A small multi-label image tagger, trained from scratch.
Model: 48-pixel images, norm groupnorm, patch size 4, depths [16].
Training: soap at rate 0.0032, batches of 128.
Data: 36250 training examples, 141.2 epochs.
Rows from block 10 of a small multi-label image tagger, named by matrix and row number. Each number is 128 + 24 x the weight over its row's rms, rounded and kept within 0 to 255. All counts start at 0. Numbers have three digits each.
After each channel's rows are labels from the 100 images, of 14976, where the channel reaches its highest value: "peak on" is the class under the peak; "responds to" is what is common among them. Only what is clearly more common there than usual is listed. The data: rendered roads seen from a driver's seat, with toy cars, trees and houses.
# pw: pointwise conv (model.blocks.10.pw.weight, 192x192x1x1), inputs 96-191

pw.89:155128141128180101117125145109093116133147131118124110109130138169118141138072109104167120128132167121162110102127134121101124131156098064086134112145134130147120146140145149118136139142129064114111111123119082152147126120078176120142119065150122131134146115148093122122105170145138083107
peak on: car
responds to: car; vehicles: two

pw.97:165154078138129109124129088152120118135107093143145111144136162137133077147135105135125148086108136125136131093112073124140078133136102129159105150119140136106123119167158140131096125088163110159127159132168123153144165155106151141134150090082130127128121117110112104132121116121093110166
peak on: car
responds to: car; vehicles: two

pw.137:125137138127150142126098191147111162090139165136143170132178125128160079129103121132115121139115115101184114132133120142115124117150214124122107123112147068136123123098109084134141116130103118142132127133094130111136117157105149196139142136116153179154099138139121117132137112115136104119
peak on: sky
responds to: straight; lamp

pw.154:169111147094136113163111123155132122098143148112110108107152144091142126117128108117171151106108129101150092085118126167103113078149185132162156122170113123190131111089131112131097130121078126138142085168112117111129126122139118105088142093130139153150117139118094140137159150138140125127
peak on: dog
responds to: dog

pw.185:121143135112136159104118134132111151114165198119133114123109128108151145144122109150173122125096139134109121111122125152142150116136072141125121122131128180157118120091127140073092115064117136116088103119107124113167133151120114109076148139116127122126161126131179137124151114145131137108
peak on: verge; dog
responds to: dog

pw.156:121174163114140138095110187122085103156134129118113137095130106103143121117113106084143112107163159132132159125117129116133127100095120150114150124128099132154156077121148116122096119127151137126135146120140111128124106111098156103119153096143157145117113121159052106143123135100104167137
peak on: car
responds to: car

pw.152:139133118134101123167130136172184147136138096154114162186119150080134129084098081133130156124103133130161160109140146147148165129102126116132124146128113158174143158065119150138090186123125144131151107122126158154126146167152153134118102143127138114133110109138106140119118118135122101154
peak on: dog
responds to: dog

pw.182:144148159157149098125109132124054087108112135173130122133105109104159151155098124119120104136140144154098160103166179108144128104132152127128086111141132118170106121094111103120127103096161135126095123095140133091079137159127135108131177086152137110148109110131137145098096143104155160133
peak on: road
responds to: bends left

pw.108:124124111123130158163125100156096102118108102108121124156129113093123125123141109083114178178125102132151118124118145147178131164054150137123114185111102117136121111112090117130158098157102148130167161113116124093107116093118166104093160156107141102138103114120120152154098127186117145107
peak on: dog; verge
responds to: dog

pw.120:157120090093097136140121133091113104143094113106118158132098120099149110134097112138128125099115129103106147106131113119161157145130124152163095136140079113128090103139113122100110237146119113111117114136117112117138162152115171127121101129145113113112120111150088130098156132121116143131
peak on: road
responds to: crossing stripes; double yellow line

pw.109:114136110099133126141124142132081107108096123120113110158095078101131134121164134078116177167143128166108170114154160115133089117054104099121131100125070135114151110097099120090107131045135163122110087101134148167075087146097092155140121137101113130135111132122141125108096113138124103166
peak on: road
responds to: snowy verge; bends left

pw.190:150123126107113098088155079063096122130152114111155112110145114143110135101165110142108117132063096135145125115109148154086150092125098130138118156135152120118157143109141116162114140106141094129164124160165149107126117098089121096124151186104141126122140119086110147122128149116151128151
peak on: verge
responds to: truck

pw.133:066114147092157115129106164128117111150130120099131109109145148191110162139185089077135122112126133103169119123105139105166082163139118097123151116134135168142122137089164121119152146085083088095140142127136156135123081132138132143088107117130176123134080145157134121138138137112157096105
peak on: car
responds to: car; vehicles: two

pw.146:110117098118103116098184158118120131168124102100107136117156135076122151123133133089119169084110141123147089134136134105131126123160107135188131144115131126130110139069141152122146162116156121132149151112120127146111120144130128116147158121114114111160168129106123104132157105139179104086
peak on: sky
responds to: pine

pw.147:080118146147171145124127164176122182104126119153103172110107103103163130182102113123190112165131120083091117115120144130121126108133070171093112117127137120098114121139177145127133131165140132125114084117075140132148135144114144131101173124149141133137143143146199100154130094130164110160
peak on: tree
responds to: tree

pw.149:075094130156121115148133103119115108114111126102126159123144107117099108133087105151154123131059097122155183110135081144112112115150138146140128147165104160140112127115143118113144098110102099112108115118105092145118108131137122138115120128127148144133141116161168146133125094099173120157
peak on: tree
responds to: tree

pw.136:147115144100118125102143142095119151144095176169119172130124084129130143144090143126192124135131185098126111141094141139118156078118093119130154116135148107135142155078128144113164130147081125108175145161143146154118124157100098123121119146157122104117096117139153139108090123142105064124
peak on: road
responds to: truck; vehicles: two; straight